From a checkpoint of a small model that answers yes/no questions on an image's attributes.
Model: 40-pixel images, encoder arch vit, encoder norm layernorm, encoder patch size [4, 4], fusion encoder layers 6, fusion encoder activation geglu.
Rows from block 3 of the image encoder, named by matrix and row number. Rows with one number belong to one attention dimension. Each number is 128 + 32 x the weight over its row's rms, rounded and kept within 0 to 255. All counts start at 0. Numbers have three digits each. After the name is the row's rms in percent of the matrix's.
# v: attention query, key and value (stacked) (encoder.blocks.3.attn.qkv.weight, 384x160, the v third), inputs 80-159
# proj: attention output (encoder.blocks.3.attn.proj.weight, 160x128, transposed), outputs 80-159
v.30 092:128124131152085092120116105076148113064121157093107132147130139118080188157168122164169085134107151113166080110124136159099136147162139104154132104126122086138154132151130132089091098193131146045143134184124109202181091105101211134106155120
proj.30 096:101175130080198147134141085156136134160130129109166121119163096111166127123113156093106179172142078127139146138125084125114145152144087142154120093127146135082106112134153158157115154122181113211085109099127124080114079175133057092151164150
v.31 095:197153128134150148148158069121120082099165144098089097140107158109145088148129139135069141126120167092124144080098090116152181127136100134087081118095116082138127132136100093130093127046145125119093163143146126114114160094136144117188137127
proj.31 098:138142153080078087152136092115145174140077062153142152123121125143162105145091130140146115166116145158118079142105131173154112147160138132140184131138115205121129169129146141095115109180125090146167117106075097147141133164067131100046122110
v.32 091:124119121142050123097121101111083074151108137143153100127140157095103134126158157109069152106155122152083034102159150122116123160177142060200111199183135098154103109213080150108144116146107106092150142132156105104089136049116117104074115182
proj.32 096:120166138116223151122121108152168139140123111102111175118135141170122118143108172114160187150115165120185190156075089156102090099083102175090184059083122161123132180067146138171117140146158167170120119137114128126121139161168117123135128069
v.33 098:150070154124078127117179101112151158097150133149098128144107131144068120105117143095118129159163124083104122158155150105150187188084118165120151123125136107101172052155087198130167108115088119141145122118103127064105077120131134100167119109
proj.33 097:145124130142177138099117138121090161133121110143182140171143143111167154186136082143145075119039114198149148131089081120094136050158135073137137162127102132169116189131161053124113155129158172150135150139113119124140159138098130090086151143
v.34 111:109097122155153146063095174127092162178103097125137139091179130137076135091081071172112094092123099114138067121100167132148098129165111099138068164075136094136109107158102119111085124098169188184121148112177154097130171098199108119162071062
proj.34 102:117109152132124135235118099132198097146160125126103170150080116157106115111178115068173123127151214141133164152140109100110165108124156151144152142177116134166108125051192121138158120130108097054134135133110097149135110132078133125091198141
v.35 105:145104133123140070112138086149117108135138147125142154129078149112155197111130187120142095103164078189153101172149137127125123124116134142094095159095136076085108075145097132148104098203156158109161093158124133114122141123108090068082105129
proj.35 104:145137105147115187156139119095114128098106119114083112095225122177132083150096135141078165143104092136128101115100078119094131147179102108132155125136092154140111171109111121148088137068154154104149199088183119164090124079129132102160146145
v.36 103:133152140141162109189094119095163090151108143170139187101064126174130173140120158092154105123148119201167123148175136125122153105174099162071140107116121126154170123124178079124123136165141194122162114105134144109080073136112170129049116121
proj.36 112:115130100145091142078158130107080128079119122116108024103167117069154128151126132153088138120141113092140071087113123128106102101096123097145115123150115123095067115135072118124128105111141076095095111181136110143126115129128105089193130151
v.37 100:139116112178127129126111094082143094104159098086145137215117073130124125150138121158151121120149100130121163156153097111118048149175182090167102111131095122151066125116144128143101122128134112060131116120122141118096112098196161133163144142
proj.37 106:131203131059129154163126130129190107138087148130120140063167170146112138112131147117076164125072141137115116121080124142143192155143134106113143164174156103117160169127070096121144129118141130204162194166120158158140156117103116099150118161
v.38 106:140103106161082086109103138123080111107167130155106129094137162130168106162099088107128120106113183109103097123106144147147168160131131154073124177133146195124130120120143141111120158103147056163143112225124135122171173073150103151179162093
proj.38 103:120114184131121148110159111158161164137097092118145182148118092162104147098155094166157073124161125124157215097127104118139094111099113139222113099102094141099112109141141109122141126143069132097106127091147156146120079136123109185107127164
v.39 088:149067141119147181098051189102071148198138143119108155046173159129132127097097170067165163153122121143129164081106135139202191110123163156086121103109131170185067140141177151159103115149105139121149093138128141127115157132095096159150110173
proj.39 093:148115120118121098146172130166173104113103100156178123189081102100135141144145133162122073093112126143081111168214120160101154182140127101187077131158166152060198136169134097094143149137100080131098176127106170148145089106166136149095146096
v.40 103:165139121137069154019137091085079175145155098145101129153193094122122141084080147135071137132101151046121098109140128111143163126148169111100081109127185113098139111182138112164101164046090146120126128152200190183134172111151107147183180166
proj.40 108:098124183129147126137133162146157130109078146105075120094039133143154104173134111163166128138129139145105138173123104107167102175072094120155170110103116143172143184074171136112125120178163109143098145107058028086135086119106126121062097065
v.41 076:147168070138104152139096118088078038065097105155140120118133089129196111137182163088114147143106180156155143118147157161175133154083185175109167124137092143125125164123123129130154131137169101134151143156104093089146147108115139123113115110
proj.41 072:134121147173194122108142134138094173172165114076145157118137128164112171163070093132169098114161110137167134140069133108109109121139019101142110114151158161172129074149195116124094137119068161129100098089169147113122147154095126180145099152
v.42 084:181156138080037103177149133125130142106085159141141166104113172134167204161075137119163071139127099140126118138178118189131123077116121169096191114168142099127080123125124075138091131111129125089151159152079152141126140150120137114134163121
proj.42 087:085108137208175133097066062128117132143092105150168053132176107158118118167119165103128181149100111160157135143116109113149122132106128117146110143108164157142131120165079114199123113132160151161101144129190111148126096095129155153166111165
v.43 084:106171119142122140112109143108157124096151188156099106150138147127121097127090077161179172141115132153156171173142149131141101086183157080082180141066118124134133089116106113169026101156090208143068098074132140054110136129083132054139090140
proj.43 091:143127145093091119153164116095108121159108112134097175152137095095153119082148180101090135116130136110170103066107096156170124158072105206204084131154165127101141127098182149082199122149176084103199114185164110166133118091106113164172118079
v.44 101:146114112159173151098185096105100200157116144123124129083134113126115094121091159157069154116099124155118147105134092113192173183146118148118127103090107151094098115088092159128143103123111151082123116148101173197186165175078127059189172176
proj.44 095:127150140079061068126050133120164091121131117146131150162094158104134159138147111152098146175151131108122066139153123192091091074085082082133132109103130071162114137171136081137101143181143092152149132070142104054166118127162138153051124105
v.45 088:088111079043137155078126144154177120107130114132062138127113170080131081093039139076093137102190100115127142098075146123166190084104050154142112138149111134082088096168156154113106149135090129134119107094108150084146161077123135129173178090
proj.45 092:187132167184177104185139125094108164141144176103178134144099091156082171145170046109142125149149161151164151140175174174161077208134154100166129117098131148164134106091156114100164166149120131168152155134097137141135154147107165170108079156
v.46 103:074162157111114091132114095142113107199114095179146133167117112136147116141152110123174089153149055152104087142116108108123162165121106133097090088130132153133124165106106175111184129148053083120157147167100096125119072133141151185145110122
proj.46 102:129101106119152178097169192133146103039134187124156130126136164104124150160131154133113089094074141093101153097103156160151124098146141144147177149136108122082147082181106057124105098181171107142060105143139177141108149145137141108131142153
v.47 098:108158112099166131072116113162094149108091133082145095171133167109194096150098127101097182081151163114101139154033196133092144114113125098162167111103134141123138159110101197127148124127077130095133156123167089126132139126114097129171098192
proj.47 097:084114136155099090140163162082091144115156095163104124119126097125129152125138118162174085120145136078136159054186126132172085154094095155061141101176129156139185119175167087147091111123131107155188086094096137119114097139118183116097177070
v.48 102:158151136147154107202124159171108104108168126134078135120182116140148169178097074088134154136112162120118155054126155154086136088093146177103138180124163099175154098149116120124147087139176096121099132095089160037091099131155187099126121091
proj.48 101:067080100113126132099110138100149157163111177144178146140114115135053105080145155114151090121099099132190159188106152113170123141166102103087123096146133159092096134116128143126100156076062139128128151175208112165177169082097043170153127118
v.49 105:136094043110144218073132138057115140046122132105085032109102165121121130169129150094084138120089173075107116189085132104147109142143100135092184092105109120114152108096128100174118138170154107143139113087095131138131114167140098091122177140
proj.49 104:199182181143104046147095128154108150122116140164133158104150106122132128128084116154116118135144115158141038116174116114111153105144132079170103106119153114117102162141108173062098116120152134105090180108105082094146169105126163107053114079
v.50 097:090176144125126178114120139157121176074088168101152180146115139096123115093180183135167133150067172142099090174145152122118154119197101143110174145108180146129146119116145046114110129148167100136130158142129193128145088080108128114163139199
proj.50 097:185105124156159110141126079126135085141159086159112083061165144143175105150089034127098135089178132139166153101151184175106106169134097124130081149121090142163087154125134175145114194115103144149136104127132115155117163180163157150087150053
v.51 084:126130121114083120128123077130177147142130138094048085236149186119141179167157166110084100179150137158116156130109116122133112150127103091152115092145155151112201124146151160154158126125140112157157091098141112086096035126071135124078144138
proj.51 085:143144104152208109120111143142108093112128087154171142058149108119149093150110130133166158089061148144126127113118102136101140064178157163070088084063150116097072167097074067059101169148156151124119152129105071147166146127104118130167105124
v.52 088:170102178122124136117127147106156099111098122175159138078157093161100100126169070187088183140171161139118140106094143188145102115083127163124122181167094157084065141122145118137119133084157127113152140141128076128101098133116103133133139159
proj.52 080:075157089130151111108139102196076195121162136094132106156082168137151126135120185105162129125108073161136191149139137123139113137175149099166131099108092094175199129197111181136164107137117131143092139132145119169144120132132153155136085125
v.53 088:146190143167140099139064184085123168142079161057094165127084155162105160113137112143171140165085127136119123084165147098143191155168153136151084158161120115182129091110053187127101125151089152183125136117120160137123169127088156096145091129
proj.53 084:137091096086114128107146106117137095125179125153170138123125028124122098077140168106071129106135134164101097143122146132144103136127095135073122107094174123087105138192163054120118131106102163097118148152127100115094100107123095115169134119
v.54 093:130106126132098083120151171207135115174151089139177166081134101154121104148103111155166126098134136137170135114184106122124152145166101109174116165154173152125121134160135130150159138083134108150161177140126145144146093127118130076144084073
proj.54 091:118092096125155148135105056063148133158112171110102064114156100106086157118144152075092159130103122119102138118066136136097084107113119122093122113112128122125149073117123102133133123107069110172111060085171168114115179087170111186109135172
v.55 093:083106137145117110096080087133093129113084099079108103135131114084148082136143149112139138082095147113097149184188151135115199139137200168119081102090140151126083155118123136127082130101078114112086134091085157072177173171087122151154136138
proj.55 090:135115100095074149155124156118158119136176103187104143119136134131142115090112072170105093172096127143092118104095084071148093150129009067156153169172112101138144105134118115105136118147077085157182144124105146160091102091104128162147150144
v.56 087:094125112078152111155066133090120070107110099146178174156129165153103186117209139149152144152142088149187103136106154146119140119143119152143160141129111107123147077104157150146116165189131196146192082155155120128093102137203080133109144146
proj.56 100:171104074169124133096198115177103118110092158126089093128177107061108087124070124130124149085115083104089140123150114107099169157133118163114126149140135127161137115135123150104135203119120104098073150172069163126134050073169156103117147148
v.57 105:117086100080137162087150103135130120173166128133092103086165169090153146094082181061096160188139149135079126117110133154092177104104069139047103119133118143093172183174139145162131140076156121184087158148095120086165108113087089149140114108
proj.57 107:166155149173168127152129153145138162096116106139157132161083160185154093200167134194133149136132133172136137155187094127195075194174171098146178154137147135176083116111107089072116136151145165087159105110182118168168180139130160092089134110
v.58 092:155158140086143071143081107135125121140119141142151161134136167133153136113138141076114050133136136193130095113205161088109132171171116104094091156152074101134120109158131079130131096122127135149189089122151130172087039067123162048154149088
proj.58 097:130125146158169175166139110158179137156115133142134108105177173165153156203137172118106206172110115143209135174092095203131126121159167162117135117135231119133131165096143109143123185149175187138125133159182147113203199113160098183156103178
v.59 099:115115112191179095157125118171130086166179126115171098063183134171091155142126094106169131134164162200145168153146127179139129116150103145189114105128141169199102128107072159152102127115097038200148071151111094130207125128114164098120116120
proj.59 104:111153154089085148134149133104155145178126138171136187198139109138129107105124111140139132121067099061107106097144146120096164113098153102107094132154120134084111140196090109079155095126143157106082157107163194143072156178183097166169150194
v.60 093:085110141083146140135116157109161119134091141108142100159135099066128138097165149123145186081108192064124148172163160096147148145157183157179147106154146134244142137108142181153147186178124140194152135066118145150162132102130115140082096134
proj.60 091:173168102143111118099156132099099131122187111104111152075130089157137148154103085132104105104088098126097110120086096119124117098123075124094122109141085147055136163105177129032141132140126114055127133161070131063092122144166161127157142105
v.61 098:091115102131097154103103126127113148117178138130127139157156123157147122150129103113119137150111081127079071135156133142115086111113145148125134150084130183173130146064131157171061184091144148124194103172101109122086083073180145196127139142
proj.61 097:159112150146178070183137101100128093119086129144129135123151171101175103151118162148090126161129174076141145114133100118150198115123118107112117168173121116096119094121109072093109095152144065119023148136140138139137164139064108085139133100
v.62 098:160177140102129108105131110123145144192060113111185079134122157177092184142124100054126140145083163131089172160135059137171161168131074147109162126159165135110090139094139127124139126082088096149110098135089108170171137145071100115115170098
proj.62 095:076125153115163081139155103127109150103168147121120171122125075108132106139106138140139100123114091170144058104111136125098134054108133125177072127075119122190105099160105098138100118171143105103113109065184154124103142158164138115153058113
v.63 099:111113096100116145050114153065170155171148141065129111135106100147119122127148131140163116088082138131117127183107105086189082166125120139117132075154121087162053118130152143116155168119098167110093112124145144118090118088147065115075138160
proj.63 099:132150180139107178175136100135099112073168123082132122141107143113168148140123099168106155186136122123126093096129195141063109121202160081167112171105100138105154158139136103086142089151139108152194135142106089155129110147151132175159123093
v.64 101:183099129166162099134119118054107176124135164188131105123063149160140094146141137109114208105124143132152133124108119158170134135161133188052092123096098146099130135123129079161156137114089167141126140082082111129123123079056107133114092154
proj.64 095:074163100093128183137111145172178107163124079106090131127120124136174172130054172172135091214140104116148090177123158099109107159071105134139141128093151102100109147124121150139072056113123094100165121133111131109084145164228184107149144103
v.65 106:146196129109128114138165145148194189138128159119141153154136129111167086089082139138108157136101168137085130166112121145184173120174096134110084155108127144112109117154112103120141157126082178107095072129087118128153210152061150174148093125
proj.65 108:132031128117139124126092179151121101129127125159119174124137121198120139183151076158161103124117103096117147100164127131113110150100112111126171128158118119100121139115171150137105090146139070183178172110165096178137131137175098119148152152
v.66 100:169086094100138143138141132133084153138152143148080124084213155101121162169130116113123087144076135151094152144070137112130102146155153044109103045105135139132147129121124108138067113168090140157133171115124163111159113067066146118189084104
proj.66 095:093174118155109122145154118145158098098119163128140099202104146182133077105104146124142153152167101128114102122136085186154117100131100168178171126156123156139114109137132147180212152115167110114101092108114115094123184172124135146112188176
v.67 113:123131145151076089141122086141113110186125088128109164110160176148081143157188091188130050133064120148104117089120144111129169068137201049158152119134150116139157119178154104097118142100130120189136143108165112110081096105121089095086137162
proj.67 118:148121086117183126132131087172112111075074143138074098122121158104127157074091175083108185098184138132149121172117168141109104146082101166067074136117096142096110148068099162173147130149125150033120129138092123117145120166121130082142152101
v.68 114:095131114074126175112088110119114110145043136158091137126135123079088138163076144156119115166103130153175112119110186160119151152141117159131129103099116114075174103100095047153070119107121150134167119143168103163058108099167178118139105116
proj.68 116:154156169177170121124212143148152111125204138092131101114130110171182155111103136107129128111145145127076105152110077105132134096150102147131136169175136123166105143142130210150169072061144123176092113110101113124181129142097099139185074144
v.69 101:108095128146120106113204116141188110160180105061106109106130112104103143143147123090085143209115154150101091189129115161117147117134166128176167119144123138103156147107126130072128073153171116135091172111164111147144106175190070080129190102
proj.69 102:165128083124193114196110199107061126117082212153084179144116135098137105094085147178145152085101103066150183086144144077143127119060106090124076163120126165140055099120153153156094184115075125139103119177102141109136141064052117134095106134
v.70 097:095160149067153095192067063099152145067105163116062127149140083127140126148072140127145125132088114084104160119142151106151184125119095128059073140083139182132111103093145134151110164156195131123153105148080099163099123103122174161066104127
proj.70 102:132150106164145147079170155150144051180169080123154126118126174117111089086093115126139099160121127133151087165151098102118080123158115098169169107149096056093133101173101152126086108099031093120099128089170121120152109147138091055161126118
v.71 102:118101149176165126122076062168124097110134149129144084114109188177111107095111145106180130135143095135152115098117160153154120088131105096212115159192090079195079154151095138134101145155111151125152154130102078100102166183085108080086094154
proj.71 109:135084157097146121157199178094112117136131155172063140125152071098140189138165109129100116128169169135139138171145107120114142135117149177055090140046140119113112145124098138098155161051139116109143115201159158190105111097175110156145180169
v.72 104:137123053097105117134112137129084120155114133117123161120115101093090123108099099098062126114040114150094123128081076071161109111169164110179166192155078143197228158145091152119119110150157063128143115044115135143176120190188090135091088074
proj.72 096:113119164154091157133173150124137158122108156097106096101145138156087118142122147161180075096118159100131137136207143180120153127085126125114100060132119129079060086107169129149141148101079188096137120162147094091128102094081169093167125181
v.73 100:203159101142165095115083097151108119081124151148142060132120166184170122162139164117097092124123122169139101100160143099145118152139184143137157165090191142136171147104124099138118165147098123103230155103116156134127136127193203147110141096
proj.73 100:105081177113124192111182132091165092149130138060110156129154134107107123132117085161178159190135120102118086185083113166124164118134070125171129117111114100143108106148163131126166096134226103182113085171156148089129132164090062161180124168
v.74 118:117123152078043152130106110104074163198102151117140107096128102193059150091122099104092117117152135168160159155132091114143124136121154131177191090121126169144163188187156083099098148070103142105089120103113100129151092123103100167084067168
proj.74 115:120163160177184088135119162112120135088112120154155142140086171061186115185139134124161078084120121100148127150152141154105146152101146147060039131125150106121105088094166146175148107136120150117196157145111153112107155171110146070173178099
v.75 113:083137160128135117137063156088113181150103055096105167095094109168089077137119115165148114142096178146087153145114140139183153090097155156141101191094100147155124134117131113181120099147106090152069143135153113098145121128119105051098127164
proj.75 113:106141126136128142162194123085111055111149189137114078161082117097151168131105149090110084119123107167155062157178122109074118101142100097066109087152102090082105095125099142152123129068123169111164111118070113168037128102169150168166097147
v.76 100:106110127086122168151097078097136066051124133093144168119181144100141127103105099117164130148095199113107146120114150121214093080117152168098173151121077066153173145131145073116161132099189169158110063075110107104196125112155146139097175088
proj.76 099:174097120114131089144167173113125144152178101179073101145126082162102149113108126163100168144107083151095156095102149127077116203103114105146116128130223136104089116089137144095135103131136064088148190176168129153103105155094111124141089122
v.77 108:155123122137116112119133127131167161135127157111100145112123136167095094142119149041112140136175205124108111151138148156156214154145082187144101108144141142118079136138138143121107133099118202091115142147156113030092103137082165103169099116
proj.77 120:094176117136179169164169123104055103081133098171177087123115098092148076152132125152156099107102070121094117133151076130118059112144113092151167132157114135166140093142110102192167135142116121181139090120112116225138126129176087148107088170
v.78 090:119164129160175128086042141131174154121133136165141161109110167128175124200097133150159193128172030150081103177122154192115137157180148072123128139158151160087137122108112137139194125119094115186064142098126103135143140079160116076183088100
proj.78 091:162088108081072143137170070108115143097133133103074138055141113129128150076157126104069081154123212144177160109064101053179120149066077159147138113101159132131085164159116109092151129112146116103168188178122118091121109143122198157088163139
v.79 094:084072143171108181111150152201098183098094103130152091079138139134112143111136098180128099101157115112159131065178090113132113122171177187131098099117138151130139163128186100071126093095103102180148137170096112085118142155108095086189155132
proj.79 086:185174093109116099161095080092110110175157070138135135186116134086110116132161121092086114136117138135149084175083169160083145161097103083105150188193164132120125107086116116165142172146106105098124197136133146191097112137141205165094098134
v.80 108:067154105054121136100132111157152105120139123093114115092175117163096134153097156066147175095105168145076165116096131156096099108100127082091134078130152121109108096134148148104168100150114180116165152149156083126181126104113143089133118155
proj.80 105:152086116170164105171060167086079156129134121191160133150132132107173091101153092131127130152157116112114104134142123124155138115141120166160109120091137155100144162063121071126080116150167129118104048097074125071138150130140067184115129058
v.81 097:196175137180107111111070164074114107118104125133140086100111102189108110115101087099132130093136168085126158136176147112113188158065152149147164109134141100183058105120095174124166079156128101103134115111118148140108079207171136096147092143
proj.81 101:042047132109107130094200100120143166115117119087170104119134125038159135158138120132125066148096083178150144120066161136109086112160151083097114155117145090163137173140177092114088124073158138136133176166148152117076180126127130157122167111
v.82 107:146162131151113143095140126096181057145114143056183131165162130084108066118139127190143135075150113084125157146135124155050095173171108155168121111143161127152130120120087167132109128169146138198132164099108131139177158106123108089134103169
proj.82 112:134080124111127091145116128158124218147136120140076162133115159140138114163120109105122110175143120176106125093086127048154188089126161081119133134140136147146126170096206112084113146110111093077111165141192136123113126102139167178103209062
v.83 107:157089110099109124179143198137142146103137169139143164158132112166172109120185162207161132130138094098154087100110195153087131149079123114140126158175108119104130106127104138148141080133126105138089154148096104201123123118116110077118112116
proj.83 110:119173095121161115088107094086085125121131032134040176110105190108081188136096121026121126116127163145123188143150101112180082120144128141091158126096138137164117162144138105101163148124127150074186099111179142071108132118119176130107120143
v.84 105:154169124180135180131087103159158096159119157098122089090140173121182159191099175092144168092127164116141167150130114148051074135145111175097152107104104089105131065124182108110139123110142165107108149114117140120155126167132177069120113138
proj.84 101:134114164131122071141183153096143144111151111090109151136088134164112070094081090142126135201174079102051094124115102066116162115139167119189142127128155184181120197109105119138126156136151094164103121150162141175084133133160079170193128135
v.85 108:156064130177156120058120158104100161161132099138130119093067128112129179125129082064163165164169157189158145132082126073114116133138216167113145136116138079178112139173159135107122134110162128089179182100075126056107129154140117162178148122
proj.85 102:113145125127098108178148134167162085095117163155102125095143095140158097145146144131068091101089060082129154131156170148131146131133112133175162128149140144118156128134080129138173122093107106155061165198201114195152116136062118097068124170
v.86 082:162098122089129094080098151131088154121126111141132065117172110123116090156134162139083077132145126112100100135105095117073131179153105112139128153126142127104145093141135170108110079097141076109129112111153117145079124117117148158091146141
proj.86 084:125138103166133106163145132126133120166103117072114138114170119145141096109152073096179200116130140157077147114106146171130131068151157118133132059150118148145104155111089134072142184152124161138139109128080163135161143156148088117126117158
v.87 101:098149119151129154108114160108159107074128084065150090148099083124113121149077129126123084129105104135122106152135178087116101087194166150168114061108158124104139112132141147119102113095157100133075084117145131105121075168168107109079187118
proj.87 100:127117110130163117169174115164092124149096151169095163140156179139158129079160130124140159103109184122156136103106090154104167147047124105088142172151077141150159137137124140075143125112103128133110187141128152166131185091082095114172100091
v.88 090:156141149122085076066133148169140095099164103076144142166121129164113161148113117075087201169176181108139166136124113152172120130099162106173141148108130069087086136112102152135126144167160135138121142076171125165173157117140100120138157078
proj.88 091:110090162126150156163139152134117150138070162147155121155106089114152121111107090173161067132074086150095104169151102124121138120113113115097126104131125151205097151138137092116146141058090130084082144151152106142125069143128181132117105157
v.89 102:095059085195108076098097094120110171132061127146161134162098101194168086106101082089052133090147115086145168088132142087142153120100149155126130130127108133101164151121124149094203172146087135170091158114106135112132115149128145146137161116
proj.89 104:161167171074099162127142154101149086090147149152149160142175138085092130176134158129134091156074148114134084160154116163109133130138066117169139080100123138145116102118127096169082090137123091069150099112157061094107167122159154136089146135
v.90 110:122139116156134132159134101135113131083116093120077122093117147138091092165094110076098100088079163146114137144056135136090163127112153085117120172148092132084094128176100123138082163110116142075109047125144139123132198141068144110118110112
proj.90 099:106125160117125094102109108111152148180151161099176179135098119154121115061129108152127122163172079110123127114172076147095089101126102160148155096116154086175191170129180155126154110119184140191112176133112105159150063124203102146135136143
v.91 121:158160126107108166088174155172154111110152136111157117141164132104112156156182183154161121170150163133075131137140068152125093125113101064083145073157161091129083142082086073148109139083157157141146105136137167118153167086125116129117116191
proj.91 117:150133168093159103175074133104133147129123067161106133206109093112134103098097087129129196150142101129140167093064210135129110174150142165143147178085120184111161119114188181121107152178113122085122154148112113102142135152115122121150151044
v.92 119:135096139144184153107085119176144157075093112095107060119175168075129146127088202128102131140134119161194086093087117133101152087148173155116083128071137139080096132124186084142119108132174117145141110107173138119162145091163148194146167096
proj.92 119:104127054088129073118171139097132105160132143104123144119138089195162105086148085134165160144130149121056167159154091124158100194156080099136159141153121115122070106128056157059171147157129098129097093158095149152126150190118115109158083130
v.93 091:190100163124143131146132113051141126125135094157103142123114123111140212111163111110153148145112100100219160095140077155112095084161166206141151105090183103101172213097133117087119150170154116116153169122161121085068107111160121146097151110
proj.93 085:082158109178147141124166202178130083138102130126143098105171107121092116165092136158120080127114140161085140148100135103127117160119076060141153157163101135176067111178080174168147178091088108108133138146102172176126081180089158149131138140
v.94 103:143086158158122194137088144097150106174104137162115118062122133198190114140103104116074129145079138114120124121089195092084103148091163113123067165093049161190118167130148142141116119143134131112134101101103109111155159063201145167099126111
proj.94 100:080159095115120095121194150084091135067143133087157123174083099105104144146135149178138116172094130122098126183174061154129212124136095150112175106172146083058157150133130095130083153093116139125131181132152113128122120160096119108191093114
v.95 113:108122140126149171130163180138191102180116170124138129118121144125141117086164088143114132098142049116109117101122145143132074142093172164122173085157141124164112169154110144163105174129147117126105157137165148158075175139127076105174095159
proj.95 106:168124125132113054119073091133040164098114071116152154150119038108129127164121212074092084122091178103151166148117111121139184120146152109096071165112108151114136105106107116116149088148105129081182128144111107125164088098133154128140127137
v.96 088:125124122131126170125136083110122117150081136128109139092139116106074127164142121220135114132153098135115111118133160131157110133139111172143084157122167079105125094053135150100096092158114152172183129149153134129113134147115177068118147100
proj.96 094:129126085142172099109131153127158072131185131154129137107141122204155137125126163082126136125142151100118152114115119144084127094163138108103159114166069140166105147170135108118127167107139124123117140132114111185141184074166114134202088152
v.97 113:071104141096120104146089144073129119188133111159061136105127154108174117118124154167155170110087130121126117161147152144102152116177145126116112152162135143128117078138148150177122119094073152177094137113136166144180121124124113152114100124
proj.97 110:124161112162109171149189128148128125035118157107164128139138093118133155129089109085130096161159117135114169090123110110165099160090164142113161098082127133125099128123085097089144110134200155109172082158101153131075150118185156126196133102
v.98 111:137105087121142059165176123150119139120187120221137083140129125153121137087081168112093111093117152104160111125200119143094087111109102208112094108115113121099140101067126092081131115126138092159152137183068109088059125162117151108126127108
proj.98 100:160128158137108160086082077108133081123097087101118154129129130076136175180202080202178140172132117134126162095056162101121129083088132095137145146123134096162118146121080135206104142148108143065134118054180136153171111146159188172124133182
v.99 100:103095199095150090142124145154086134093150110122113149078136174185174120127116119099055120099131169125090215096183121145153031084092096142096125130135098093134131193052082161179108132136201077107133152058140138120116124110131114113124167114
proj.99 112:128159118163092185130117130094208116120101122106141108165097114074100142155110110153171118185113120135162110193132135115153198168123123150108124131152184113091120116185118157116150134133028129126150130160130067173148108097179167134135082151
v.100 110:117178150088092142136111156097074147128106098075194086152099135150158142126112148104134144089096180139138188142095114126150100120186146145103185129073099095076151195106162110122136179112167178089088085154117133111104145163169142132055117137
proj.100 109:123120157170143095134125103136150146125137122151095149138137090123201073141127099124109067141132136155174084094128162127060166166074137153149084145188166131172112150184102090103127104110107102135180193095152093155160121094112116156140101104
v.101 117:164195075093122114162141112154092155123191152154139185127127094131091151099162178080169137168126156161111157076122096155150085126099141126118095112089113087120156116145221121116169148121118085102131191175137118146073131137064180180084101137
proj.101 118:125095121200133113097100101120152073125073096164133110098160154128168132140138069152086109048132047107132122138103180131141130146139161169162191161165145123114119072144094144079111130155116157124137077082110119079157113125145132072093173182
v.102 095:068137132132144128160137165157153166170134149178099148150112168082095183142084107143097143137137093175102151179096091100130176095097191074148090166151141110128098115165162145070171133146172165148133118101142103160149143077139124177153100122
proj.102 092:153112146104119116161145136111106102118159125075138094078176062190096096106139119129174089138157203116164141088153135177068088134107102146088207097147122110148137182133098121143124123142069103114119133146115169147136120158155169061121147143
v.103 097:156128098146089096131129116141136102118111059153114154114132104080053206090140133132129152147206146116166137160147141086160076139106167142162138108145110068126119068122188136140108127169159125075184135143166104096117139147130183108116142101
proj.103 112:120112134105146168129092111139102079124135150111080082108171132123128043165135095115131073056060089160086099100092102095054103055147134143102149143148126094150133157112125110093123111013104091105119118120113164162124085134119097142080124153
v.104 110:130163120152116128058111179119104099111116092086181096092174149156140099130160103075127126101095151080116105108130105131084122167159114101099108048070117207106107167125112159078149170120143139049125169149080167145103082160143142114152119161
proj.104 109:080139116099107095181134066136122177122080161126147171226089146121177117102090096161090122156132124172174107141107136114175147109111108129163136215174109095134130095144160114145104095179095104176111111076114124111148147082132117175125154089
v.105 094:104100128090141112167204115146101150148137115158112194088075171187094118150151175138141130137133159078128091101123120107160098145143140176111135184081133169076153101099107098172127135138114147160149106196173149101113163142151172098081159111
proj.105 090:119149171131140188149104128123172071086066111134119071179139085097133134082078116125121081125117113193177148146129185145178134091065151133135159108144119102180061139145103179120088125098136106140149130083040077141124072067164122162174091116
v.106 101:147184124138128157083138128135162145136141120114102106127147169116141116136163145116159174195104139104116162139117056106134131106207049110039120112151091127139133132094146113155151128103123133162099180138121161119097186140139145159093123168
proj.106 107:133154163091107103167125129132112172129155141174124181129100134160170124107096131158135089115150105154143116140136151086145146178146181149184181148140120144104120090198147184058109183185125106120144092095155133116142109167104145110155135110
v.107 114:152151137122104113167191102146168126086123106084133146130105091139127130139126158133119169125159142123162214155110105119144137107099143139164237161145174132163153159110059227132152194184098139049162108145126131123174159159126125166127135145
proj.107 104:090105148114134137087086172150089116205106153166103108151185157144096098139135041127146113117110087110052127104137141185132120093171162116121041076068112107101073071128193102128092080072100093161096152179137130113051114097159131104101167110
v.108 102:079149143160138119114134089169098136136151181109129068099106125115156147120135177145107143198202049122138192140125124142179116099092068198134120161180142132076131162172084115099161117164138103136131072136103137116075154153085070110155126194
proj.108 105:174140144083121103140145128093107122114124092201135174111114112157121134111122163100095165042150211154113110107105142126049127179137145089100158124116088119185114093117102113098091177089090188107111138121137116142134147123158134152134138097
v.109 101:133097146101086150122191193144143142117134174197091140191146131142087140137147142172126151172089127127091082153085120143112097140143111075192173086161127099123151177062124112167114079122114136141149179141190135087102185156129145125088160134
proj.109 100:155146143069204115122096118133119152102136087129157137122116174117159114061122118084135143094152125128178212114199147126175166153140141177062103181111145152106105112164131152081121158084112113107136139117083078121203097107095146091166137127